config = dict(
    model='image classifier',
    dataset='rendered made-up planets',
    train_examples=97500,
    image_size=40,
    crop_scale_min=0.8,
    horizontal_flip=True,
    color_jitter=0.2,
    targets=['kind', 'phase', 'moons'],
    num_classes=[7, 4, 4],
    arch='regnet',
    norm='batchnorm',
    hidden_act='relu',
    padding_mode='reflect',
    depths=[3, 6, 6],
    kernel_size=3,
    stem='single',
    widths=[96, 160, 288],
    loss='binary_cross_entropy',
    head_dropout=0.2,
    init='torch_default',
    residual_init='scaled_by_depth',
    optimizer='adamw',
    learning_rate=0.003,
    beta1=0.9,
    beta2=0.95,
    eps=1e-08,
    max_grad_norm=0.5,
    max_steps=20700,
    batch_size=128,
    epochs=27.2,
    lr_schedule='cosine',
    final_lr_fraction=0.01,
    warmup_steps=1030,
    weight_decay=0.04,
)
Rows from block 3 of a small image classifier, named by matrix and row number. Rows with one number belong to one channel. Each number is 500 + 50 x the weight over its row's rms, rounded and kept within 0 to 999. All counts start at 0. Numbers have three digits each. After the name is the row's rms in percent of the matrix's.
After each channel's rows are labels from the 100 images, of 14976, where the channel reaches its highest value: "patch colour" is the nearest of a few named colours to the mean colour under the peak; "strongest on" is what is common among them. Only what is clearly more common there than usual is listed. The data: rendered made-up planets. In brackets: how many of the 100, against the usual share in percent.
# convs1: grouped (5 groups) 3x3 conv, stride 2 (model.blocks.3.convs.1.weight, 160x32x3x3, each kernel summed), inputs within the group 0-31
# convs2: expand pointwise conv (model.blocks.3.convs.2.weight, 160x160x1x1, transposed), outputs 0-79

convs1.87 088:417566504493524534497472479525527538433592511527563543462475551470598453438578488520477595494577
convs2.87 107:423531452576525554384590451581509441451520428456463580496602470439487501529457498516493615472421459440611480520546539605418476455477479547541484535524500567488566480518501485482547436455439507527475517528479456527487523484513482510537548513
patch colour: white (29 vs 1.2); pink (29 vs 1.8)
strongest on: rings (60 vs 33.7); cloud-covered world (53 vs 14.5)

convs1.50 118:436459444587471568520451493523452475507598561528414451449497503519473489479533530414580544463434
convs2.50 109:452558588550438538535466469445493520424535504501536442551427405475461513456435526438459470487524595501502545516511437583569500441537477534478542471511569553473521435444502580380489441590465444576462509557494474476570510423500476465570370478
patch colour: white (81 vs 1.2)
strongest on: cracked ice world (99 vs 14.1)

convs1.2 100:511472468466567474476492500502521426487499530517540447463348524465347498525531534512458478450547
convs2.2 096:467460435492407416489475500513499543474508457467533532494466547449523473513633515445529506608590482453433411564526471555508484465535430507486479495478439511488426555524559460566473555586591441617488420535477427497570416520458524455521506472
patch colour: pink (39 vs 1.8); grey (27 vs 6.6)
strongest on: banded gas giant (98 vs 14.4); full (59 vs 25.3)

convs1.113 108:446484560603545485459513474599483513443549580505536556555505481485512516601530506480446551410456
convs2.113 106:568495520418621544551518440515488576565493604479516471511583479411491477454501500497483466469392498564422441497556539450471537544553462530607459445487420447485592449546489535512553498519471534526566461476437438518508521569482490469521535531
patch colour: green (65 vs 0.5); grey (33 vs 6.6)
strongest on: ocean world (100 vs 14.4); full (63 vs 25.3)

convs1.38 075:469503430550451471462514493453602424515471487505546477587443515424539489450429491583486487501395
convs2.38 092:525514493500451393457401525535553441500486463500522616532531471508465456439598476485539502584484464467443495440454539505499460553429459469496477514465449537518423543585547489630480535508556497429394516500533453454492462464509525511545456401
patch colour: pink (54 vs 1.8); grey (32 vs 6.6)
strongest on: banded gas giant (89 vs 14.4)

convs1.122 109:562472559584555481436418475535550532426451552548559469513454469509440421544432536535519457557517
convs2.122 087:554475480471540565515493494530464548510501495516410490523523478473520487508490547527482460495447488586504504483466489475576510613510461605584521477592521419450518456520365572495589405415469469574571539597470469467433494514491472410604482527
patch colour: green (48 vs 0.5); grey (34 vs 6.6)
strongest on: ocean world (88 vs 14.4); full (61 vs 25.3)

convs1.123 114:583533451435454501497524599465571483391470483530542464482423538514510546417405516483473497503454
convs2.123 101:487576486540485543502423455428495548440451523524500459468442403611506511425523451450537453447607493504512519473504424516475433524575542497459460507517576517424530442470449499486447534501454413574519549508540520476470478488496435605610414464
patch colour: white (85 vs 1.2)
strongest on: cracked ice world (100 vs 14.1); full (54 vs 25.3)

convs1.69 131:388402421517528546482470481467526499382525488494493461449468572521558444417437473496516531511516
convs2.69 097:527499635582600518522585518485400507451529498410594495516488409498579561461402452539496533475487476524520482493443481498422558575471518543503476473437520468518488498473574503404514467582449496549497486515469461465524447500516483494487505461
patch colour: grey (36 vs 6.6)
strongest on: full (62 vs 25.3); desert world (44 vs 13.8)

convs1.18 051:422445499482493413528615520408422480490534563476421469488494519446487516490420469497477503591479
convs2.18 111:513405596462496356543537540555515483538531551452592481582434545502534480534564558467534485591471486445451463520481428398548462530487463474448490508546454400458424489449515598515541511541568495521542460541449387517540414597428493520411528414
patch colour: grey (55 vs 6.6)
strongest on: polar caps (78 vs 26.6)

convs1.33 113:456450419490531499567503485494540521516491565425468542431582516632574500425519487447496504497432
convs2.33 095:546459527502480524487475491480571516465459524517533481450478504511590655485523460493498439496535540508555505515517498480446567499502447457499486553464481474542458640388520470407490573550518474505596534428358513494451508583492498507421533535
patch colour: grey (46 vs 6.6)
strongest on: banded gas giant (95 vs 14.4)

convs1.124 109:508601487507546474495580630480490515581505472469535524499424448455570579464493518560558522530531
convs2.124 093:510486499527420434465445528534637459480522454575479476523507573624478472438513487482376520528534537477486449435669505547494414506444496497434512507568561519432561495498496523532500574494536442487458489489526491490455502480509514563485429480
patch colour: red (56 vs 0.1)
strongest on: lava world (91 vs 14.7); full (52 vs 25.3)

convs1.23 097:488400496439559507488492447582418523399510489506518458445481514500481518495507539432492417379529
convs2.23 090:399495498484461463543489475472535502562542550518511548479527462464532487474525505508481394544524600424390513518482564524552563510439530537516442490393407459482413544460492488521398527543522485521420413448511551419452447447573427499543512388
patch colour: grey (49 vs 6.6); white (32 vs 1.2)
strongest on: full (60 vs 25.3); banded gas giant (41 vs 14.4)

convs1.26 042:475506514507520570515564439592509510472559556421567520534534534556499484554494535511605623512469
convs2.26 105:518578541480507474500507497586556497556468585514470437530506598490493528505313530491437535401473491540496509481605519453492437535522558578483497426570476576474589455536500512474516534472528543449459479537550574483429450440455633498497529550
patch colour: white (43 vs 1.2)
strongest on: cracked ice world (49 vs 14.1)

convs1.146 124:632476482495516527562663515472503515515588521497549559481533533562497515504546522557520471521484
convs2.146 107:606522523509553474492447490510514402502511497475551454485558519498479486488508473487505535412443562512494477505563486516472496490458472469437391466411366516541414526412569462427391534556503419524489476506428498551468532486467525548581490421
patch colour: brown (57 vs 9.9); red (34 vs 0.1)
strongest on: lava world (100 vs 14.7)

convs1.111 112:525510410490469509490574605493553566538501472504566478468412471508557627461457489513518509561450
convs2.111 094:529490517543486420539450466487621513460512502532510404572505510642559493490455556507511466492527507502428426394551524497529340536448501452494451462609546551473541503465441564483484611503496495486513526538514482465438478537456462559502500480
patch colour: red (43 vs 0.1)
strongest on: lava world (84 vs 14.7)

convs1.19 085:535502534485425543412495525563459519467437562413496494466524389508576556507499505459560591472462
convs2.19 102:501525496461534557514607475472443475497401427564472386484590496490498437581561486534494435444541496556542546510493578449475462583479522556545502529469500504550497531575416419516510526432451473440499457476554619452444474520533447489496465452
patch colour: pink (54 vs 1.8)
strongest on: cloud-covered world (90 vs 14.5)

convs1.99 109:498514577497517510338482475562540482525441510473489476534465407493495435503424423500462551442524
convs2.99 103:482485473557635543471526515485462500481545513472519528492546407476431461440541446491549503522471447464527437501450489517446580490501440544523524492461489489635527465561545489532509474541444535506463434582497390439586464491507588545575547542
patch colour: green (63 vs 0.5); grey (27 vs 6.6)
strongest on: ocean world (99 vs 14.4); full (54 vs 25.3)

convs1.34 121:469392374531440539486515490501444470519515497506510475467431504507486426443515519471488515520349
convs2.34 104:534517531541480548514530463521515508487519483618408498573559421519533466469494467483404482479479524443547565518517425576479497469464537582476517493473556531491483464492549489489498560553357470438452513501513556371493471403550453512566413507
patch colour: white (41 vs 1.2)
strongest on: cracked ice world (54 vs 14.1)

convs1.39 131:454482419511470521442516499503433388458508505517553479520399479427492409445519467556517463474407
convs2.39 101:549533544522466443468520436486503461494518467670418474602551419536490395477513462484421462483501540487479516500531498523515480410459586627464504494432529549480438397553508472517458564508345514480496482474599575437536483471554461517476410462
patch colour: pink (56 vs 1.8); white (29 vs 1.2)
strongest on: cloud-covered world (100 vs 14.5); full (54 vs 25.3)

convs1.119 128:553566550421556501485523509409552486409496377532522494492451511498528479425493499550557520453577
convs2.119 117:529581442512411474410464461494533516432502484565463507501461471477484544461526510438449519476614534490515521469516465617491457458490548547455417531509493527400532447430510501478443506534473447547483496462551532466522451484481493509513400449
patch colour: white (88 vs 1.2)
strongest on: cracked ice world (100 vs 14.1); full (58 vs 25.3)

convs1.51 082:548464488541521460503507479460471507487408484447578436563514499482410470549395428540565420551476
convs2.51 089:536483436458618538404543484506506581488567552435465525486526461527532529494448574521559465464419493527461400529430511480578556521494431478546540535539551423532510575501516522436556591551552495457532483424399419476442581562431416537516521488
patch colour: brown (43 vs 9.9)
strongest on: glowing rim (71 vs 40.1); lava world (42 vs 14.7)

convs1.70 117:471504483509501519496297548514485499484471526504503490461586473621459518461488462480516479541488
convs2.70 094:431513505432445461513543490501438576437486433508462474488421430441519602505490510499472429542600469562499453473527515456429485453533512432518572486497530523471523512381493489377539470476476466578547486479501504458455474518446502437468455494
patch colour: white (42 vs 1.2)
strongest on: cracked ice world (56 vs 14.1)

convs1.35 102:521547484567488568462428489542560491451561524477345454496488430498479543472536506424579500493480
convs2.35 097:490473542514439499472446557583463531454592493458647495557418471426465514467533531461528516581493513491438455518490408478512526470594411436469489437501510568476533494433524498402539460585551448581467465563455363512533495460435527497530504525
patch colour: white (50 vs 1.2)
strongest on: cracked ice world (57 vs 14.1)

convs1.147 072:505482491449433399512548488425509499426413512511437508526519369498487529390490488518502522464445
convs2.147 105:493547461517538473528624571516522483477571575544459459473479516534460517482461620473528468475482534568418490463590426506616493536542606542374546479481606572452523502539489571505460628574494540513517479478609505504506533511459505499412477560
patch colour: brown (76 vs 9.9)
strongest on: rings (100 vs 33.7); cloud-covered world (38 vs 14.5)

convs1.110 112:535488481458521493508485492452512372457448502500435424417543462442538497424443525533526380538500
convs2.110 103:481539455624443494427534453391412482514419386529567529514484501547527545515510474568542514510596467483569494445463480496450514385419609581502463514477553584458482557461530465491532493510540489548500522431565539463502425486566447478495396444
patch colour: white (67 vs 1.2)
strongest on: cracked ice world (98 vs 14.1); full (55 vs 25.3)

convs1.44 088:525486465492474594507507527476418440429496475471504537515469321479483451517565503558487534522448
convs2.44 097:471521552486471526460571480508524527560497504604480419440516504523567422617433524578443506476484577418470550535567407541514504538437611623506459502502526502487522469523433473497496516474471470563487449544539684419478485439560574463376477445
patch colour: white (28 vs 1.2); pink (28 vs 1.8)
strongest on: cloud-covered world (94 vs 14.5)

convs1.61 117:447436454583472574561526504477456468479556494554470521412503405538443485478513553434564549507424
convs2.61 112:475538507520434539518529445515558548487496448595460473525508502488497511506480511486432505494486626477530563533526404627560480405474550572482414470530521539481560484438491571470505498503437420538439461553497555422561496454566521426553423545
patch colour: white (43 vs 1.2); grey (38 vs 6.6)
strongest on: cracked ice world (97 vs 14.1)

convs1.5 084:485568575509562532527466422520489532459512506504493574475571656561533501511447478459479565550475
convs2.5 086:515468505430560482475419501573549581452414580504482502429421579428503482512534519430477557474542407604483441435565532500492494588517486454494524470472449468571497493442521447465498498407477448526550411511501535495369465527433585448487515491
patch colour: white (47 vs 1.2); pink (30 vs 1.8)
strongest on: cracked ice world (64 vs 14.1); gibbous (52 vs 25.4)

convs1.40 057:535445482445537471471506492512447418454523503472563503575442489466533457513526489678527487563462
convs2.40 108:489524554544572384533461545523471455469483573512520431486476494524460429486514545511549512497452459475426409478487464466507498514458520557467510478510487493533401437611522565632497548500507518450508471485582481508524461516404519565447514493
patch colour: white (47 vs 1.2); pink (31 vs 1.8)
strongest on: cloud-covered world (77 vs 14.5); polar caps (63 vs 26.6)

convs1.30 136:539523457516453383495527439359457495477510502500444510548499569444514481504537403494443431515504
convs2.30 112:569460552508501591498483423470448557537497478469591559437535418519600416439493493430525495517490473532528547550476535498351636473504470475487501575492526467492410486486536403466497436526483498561594599424442529507476489569531434546458515471
patch colour: blue (85 vs 0.3)
strongest on: ocean world (94 vs 14.4); full (55 vs 25.3)

convs1.29 105:481488464510482497548505506456463603472509546509485538439576453433655581472482452471446540474525
convs2.29 092:494507566467492458486532490494461443509449521504569359523592464521537418540500452427520548426449490522503529521452554502490505556432489558551499581530479487539462493574539465513481500466453535439518418484552561510512518490502491583469558493
patch colour: pink (56 vs 1.8); white (36 vs 1.2)
strongest on: cloud-covered world (99 vs 14.5); full (62 vs 25.3)

convs1.117 126:478535577537611482484438468534538508498560540471505561515540457440375410493562490538500559477518
convs2.117 098:520498613474594568556478450509544572514504582497523489543577485478526457437473491474543491502426548519440517615537498531439567481579401468567581492522528456525500461514520433462556524554507481505520510479385504504478498527502471592486528515
patch colour: blue (82 vs 0.3)
strongest on: ocean world (100 vs 14.4)

convs1.42 119:473534452476528513557481496512521509474527602430403565476562441599567522441541478436450481474440
convs2.42 091:510462463465401451470431469489574498482489462553515421411396517501555640534537479507514511505561569510493454494512424491488531485482429451505509581480500504504493597401503441419475541544515456551551503469386468481403426573436516454387470483
patch colour: grey (30 vs 6.6); white (26 vs 1.2)
strongest on: banded gas giant (67 vs 14.4)

convs1.104 053:516465477493475506475446493479507609459486474513587437578608486510468527479494470448527416546615
convs2.104 099:533487564460507482607558463570550462578511564501558406515594579527385498479476548494537464516383444509485559520618478447577501518554461492464544405523473485458548487538539612500538539515548541476456507556491486473450451527467620533539510531
patch colour: grey (42 vs 6.6); brown (42 vs 9.9)
strongest on: rings (67 vs 33.7)

convs1.92 117:368442429504523522517528486501504487327523470521471485473493558461566475466430508504483534478502
convs2.92 099:543513554617614589455570473556409465465560544420582518474509449512523507511409451564569608484447445520513494511425474541449548583458471567530469496441510505507455483513596474468537460556453486513461519477492401498557512493501463548538509501
patch colour: brown (61 vs 9.9); grey (31 vs 6.6)
strongest on: rings (96 vs 33.7)

convs1.21 102:556533539544471519577459539534541448575563476520545466392504396516438506525538516567484533575454
convs2.21 100:498470491475497456465522542536477497420630529510436532535417464500506604483532498524506452581447497470466476497440416442533521541514465488535441542501480506481544608492464622531611526526569555536535564543483455500490565582412501489426473482
patch colour: brown (72 vs 9.9)
strongest on: moons: three (61 vs 25)

convs1.102 092:425494453527470510424523505483491570563508450517519546420547460513461519463487382419418534510416
convs2.102 103:521456530527471471584460413577522474485458475471489475503529503512520438534541440469579528500448427509510484438436507410511392433489433493484468484614483504528506477517418440498498472363457518523515469524460421476492530555424447597437544467
patch colour: blue (34 vs 0.3); grey (29 vs 6.6)
strongest on: ocean world (82 vs 14.4); full (51 vs 25.3)

convs1.101 127:459473565520550489472406453549568500504563556484479534550547449485366398494559466498481531478515
convs2.101 100:490490657460589571537490489463516558506540534491541481544565443492496457410482475461534507551488521525428472608518517516456564504564390382558562439482495481523510479583548461515584516558518567487521501540412475493495477513486470538512529515
patch colour: green (51 vs 0.5); grey (46 vs 6.6)
strongest on: ocean world (100 vs 14.4); full (56 vs 25.3)

convs1.12 105:540501497519520480484458535503520403551502461549559411440446526570375468532551481543421509444547
convs2.12 085:568526450474485491470478520486609558458561506527441525442400478546552568444551443470510505538560569473426392540556454465497513474597441452509479543377483507537494601499533504526504575554539520495542474433437454495569507603431539441370468507
patch colour: grey (50 vs 6.6)
strongest on: banded gas giant (96 vs 14.4); full (52 vs 25.3)

convs1.120 118:438591534468542503484565594471470498607513460446523525466406494444544538425501430528520544478526
convs2.120 079:504470448478475486448493483538654451482557523542455477598509482563519483484527533505497531515513562479444484422559546533531389531420471486540469490554543489349519577501440554537481585510470456462481524421475478519473550491453406525468500438
patch colour: pink (29 vs 1.8)
strongest on: lava world (46 vs 14.7); banded gas giant (39 vs 14.4)

convs1.64 095:422390399483512481466548478447475457410544434561519468461497561457536478519415492529479554482533
convs2.64 098:450563514615528514468524509535440406554535554502569534415480510492445500540487487516581632510476501454529468507459466571517556527491534583467493554427522606502505468471690476526513508602536469498461513459538432569547444461556523464530552425
patch colour: brown (29 vs 9.9)
strongest on: gibbous (65 vs 25.4); rings (65 vs 33.7)

convs1.45 122:512451492488532485473510489417577511518425462381568479540570526520420521489380494537567521507502
convs2.45 101:578474463475512549507431394537587541538442467483516522463539573489552506459530504423551512467495509531435417498532514458510508498577459512515487524459484419515453531493530408524500570479592447493578549370438442515465546598450517555395486483
patch colour: grey (48 vs 6.6); pink (35 vs 1.8)
strongest on: banded gas giant (90 vs 14.4); full (59 vs 25.3)

convs1.151 081:541523455472489543511554493421489497391464458504566567457538444523467474383502480490482519406415
convs2.151 105:584449447542492551520554523539497592472533592525478542359503581601550489488467583462500447449454525533488465430605480482551538594597535480519524552492569501447547536458537479480598589530516475452576552381539472592416587526494520518449442511
patch colour: brown (69 vs 9.9)
strongest on: glowing rim (94 vs 40.1); lava world (86 vs 14.7)

convs1.86 081:480460541446524660497487489516624436463452483490452533526473407534494508491494507517476430501448
convs2.86 083:454541460417508465446509534475478529448460544478427408428491499544576569544339486557465516298512505553494432463514572475478480586512582471556513518483499508517503516508548498418463546517485497549580430486558572497448514491413564480467535538
patch colour: white (28 vs 1.2)
strongest on: full (70 vs 25.3); desert world (45 vs 13.8); cracked ice world (32 vs 14.1)